Rows from block 5 of a small self-supervised image encoder, named by matrix and row number. Rows with one number belong to one neuron. Each number is 50 + 12 x the weight over its row's rms, rounded and kept within 0 to 99. All counts start at 0. After the name is the row's rms in percent of the matrix's.
After each neuron's rows are labels from the 100 images, of 14848, where the neuron reaches its largest size: "strongest on" is what is common among them; "patch colour" is the nearest of a few named colours to the mean colour under the peak. Only what is clearly more common there than usual is listed. The data: larger renderings of crowded toy scenes. In brackets: how many of the 100.
# gate: MLP gate (model.blocks.5.mlp.gate.weight, 256x128), inputs 0-63
# fc1: MLP up (model.blocks.5.mlp.fc1.weight, 256x128), inputs 0-63
# fc2: MLP down (model.blocks.5.mlp.fc2.weight, 128x256, transposed), outputs 0-63

gate.121 099:41 34 56 59 34 43 49 64 34 51 52 49 58 55 34 30 58 48 58 59 29 46 53 42 37 46 63 69 46 45 29 59 53 35 46 62 33 49 39 37 33 52 60 69 37 61 58 35 47 72 26 42 51 45 49 37 45 68 52 30 50 63 66 44
fc1.121 096:52 50 60 58 50 40 46 33 70 58 72 47 67 60 72 52 39 55 44 41 60 54 40 35 26 45 72 56 58 51 44 46 46 36 42 57 54 50 50 44 48 54 33 51 64 66 60 26 69 37 47 38 66 39 57 56 56 32 32 40 55 57 37 44
fc2.121 099:52 56 52 52 45 57 62 43 48 38 30 56 44 41 50 45 50 58 57 56 35 43 68 67 48 62 41 86 39 65 52 54 38 56 73 48 47 68 64 63 57 53 36 59 48 47 57 60 33 58 66 42 67 61 63 42 73 57 47 50 61 45 60 41
strongest on: light from behind the scene (80)
patch colour: black (37)

gate.184 108:49 45 61 57 49 42 52 67 43 54 70 43 58 68 62 59 45 43 41 61 48 54 62 41 47 44 70 46 55 41 56 49 75 53 51 35 54 58 34 38 53 51 51 69 61 40 56 60 65 54 36 36 55 36 74 57 20 59 38 57 87 41 58 43
fc1.184 097:35 58 34 53 32 32 40 31 58 77 40 60 48 48 45 49 67 45 47 58 61 30 47 58 46 62 49 40 63 46 53 43 63 69 62 47 19 30 52 54 38 61 56 40 37 61 65 27 53 82 35 48 49 46 52 54 44 49 45 40 65 48 31 73
fc2.184 099:70 75 35 49 54 35 33 56 56 57 59 32 62 50 49 61 53 78 32 52 63 48 56 50 45 44 58 51 63 67 67 56 53 36 66 46 62 61 38 47 39 15 63 38 46 57 60 39 42 50 52 53 42 26 51 47 50 54 47 54 57 36 46 53
strongest on: light from behind the scene (55)
patch colour: black (52)

gate.206 103:49 28 39 53 52 62 73 46 80 30 38 27 51 48 41 52 57 42 49 41 35 70 50 60 52 53 63 43 40 74 61 33 69 70 49 25 52 61 65 61 53 47 26 60 75 65 49 56 54 72 49 38 33 50 46 43 44 48 69 41 37 42 63 51
fc1.206 098:43 41 66 50 57 64 29 55 69 38 82 42 49 40 57 50 35 50 63 50 40 44 56 71 45 43 31 56 60 57 59 37 69 69 40 58 65 63 51 57 52 42 57 49 54 59 39 62 50 64 45 74 58 47 58 46 43 39 48 49 46 25 67 34
fc2.206 107:45 52 34 42 57 78 59 20 46 51 42 72 42 27 52 27 63 50 41 38 56 56 70 50 38 36 34 52 55 47 42 42 39 35 63 48 41 50 36 67 75 62 53 49 32 53 55 32 38 54 52 29 47 72 78 45 32 52 45 59 44 40 74 43
strongest on: light from the left (51)
patch colour: black (30)

gate.209 087:56 68 45 62 50 56 70 51 54 40 69 62 49 40 25 38 35 65 53 48 69 37 29 55 55 44 47 60 52 27 55 43 53 35 46 52 29 51 50 42 49 36 39 58 65 57 44 56 58 52 59 37 55 49 50 37 28 40 24 45 51 57 54 39
fc1.209 092:51 85 71 42 48 53 79 52 46 42 31 52 60 54 66 46 60 59 23 56 55 52 53 50 73 42 60 47 39 37 40 56 66 64 65 76 47 38 54 68 60 37 41 57 46 59 44 57 32 45 44 45 56 43 40 68 36 43 65 30 53 52 45 45
fc2.209 095:47 30 42 48 34 56 57 46 46 53 54 29 37 39 38 39 41 41 81 31 43 41 59 63 57 52 38 44 41 67 48 50 49 49 33 39 52 40 48 44 29 49 41 58 49 33 50 43 38 66 56 58 54 55 50 48 45 67 66 68 49 38 23 49
strongest on: count: six (42)
patch colour: black (51)

gate.5 099:48 42 34 33 30 59 33 66 64 59 40 23 57 60 67 48 53 35 38 67 49 51 41 48 43 66 58 45 64 73 47 55 52 38 37 42 61 57 49 45 36 54 63 39 57 45 45 43 48 53 68 62 39 49 48 26 62 50 44 47 47 60 54 35
fc1.5 103:57 33 76 48 51 42 54 56 57 44 62 60 64 50 42 52 70 45 49 67 63 50 69 34 49 62 55 43 70 60 40 49 64 72 69 50 46 39 42 42 66 74 57 63 45 24 53 63 45 79 42 32 47 44 51 39 55 46 29 55 37 36 36 41
fc2.5 101:61 42 48 52 52 72 34 58 65 53 59 39 41 55 49 59 59 37 32 56 37 60 44 41 46 41 50 56 47 35 48 48 62 32 66 54 49 56 53 56 41 27 44 41 52 66 50 36 34 59 49 31 67 53 32 52 56 54 55 66 64 35 59 30
strongest on: light from behind the scene (52); hammer (31)
patch colour: grey (44); pink (25)

gate.97 109:43 56 59 46 59 61 55 58 58 64 61 42 51 68 33 52 46 41 21 67 36 39 48 67 82 44 47 57 69 44 44 42 45 60 40 76 46 75 52 65 66 42 45 71 52 59 62 23 43 56 53 54 26 61 57 33 34 54 69 54 49 54 57 39
fc1.97 106:38 36 37 68 61 43 57 42 71 60 57 68 50 49 20 55 47 50 50 31 49 40 63 50 51 43 57 52 47 58 37 59 31 44 61 81 58 52 57 69 52 50 50 35 55 39 74 49 64 39 38 70 37 54 32 31 61 38 43 59 53 51 40 47
fc2.97 096:62 58 65 36 42 69 50 48 48 43 45 31 49 64 55 37 60 45 67 67 54 40 50 49 37 75 49 43 34 44 46 45 58 51 62 44 66 31 80 54 60 38 41 66 26 58 49 52 30 27 51 42 49 50 66 57 66 38 80 67 56 30 54 69
strongest on: light from behind the scene (97)
patch colour: brown (65); black (31)

gate.152 098:51 58 41 49 56 52 55 66 51 44 66 46 44 63 48 40 53 61 67 46 48 24 78 43 45 49 28 15 53 36 30 37 58 45 55 46 50 33 50 53 50 41 25 62 59 55 48 57 61 58 75 56 55 35 53 60 25 39 64 70 64 64 52 34
fc1.152 102:36 52 54 49 25 25 48 28 65 35 70 52 46 75 51 58 43 55 43 42 40 32 54 33 42 35 53 54 32 45 61 55 53 70 38 48 71 38 55 48 59 64 47 55 69 61 50 34 23 50 36 70 50 46 41 45 41 43 46 49 60 28 40 77
fc2.152 110:52 39 65 50 60 53 47 54 27 43 45 63 34 42 46 29 52 45 46 65 47 54 49 73 57 43 48 43 59 59 69 42 48 27 63 50 48 68 35 63 57 37 45 45 37 53 33 62 59 44 63 70 44 45 56 31 56 38 35 47 48 70 37 16
strongest on: light from the left (54)
patch colour: black (57)

gate.223 100:52 65 61 63 61 17 55 57 68 33 39 47 76 62 58 57 57 49 61 39 56 49 70 44 40 35 47 45 53 21 93 61 62 46 52 47 64 38 60 64 54 59 41 39 45 43 68 68 41 55 51 59 37 60 42 59 41 68 61 50 50 56 39 62
fc1.223 102:60 48 44 59 46 49 59 56 72 46 44 26 69 56 56 49 42 49 47 56 45 61 55 42 70 57 49 44 30 46 44 44 46 63 66 55 64 39 47 56 59 54 40 65 48 44 29 65 50 47 59 47 55 55 44 71 46 65 58 60 51 46 44 30
fc2.223 091:46 63 32 69 47 45 50 36 48 39 66 59 57 35 49 44 77 60 35 42 54 46 53 70 62 34 48 48 42 31 59 47 54 57 54 60 49 47 51 42 42 54 34 53 31 38 56 38 68 49 47 41 41 53 65 50 56 20 52 29 44 61 46 68
strongest on: light from the left (63)
patch colour: brown (62)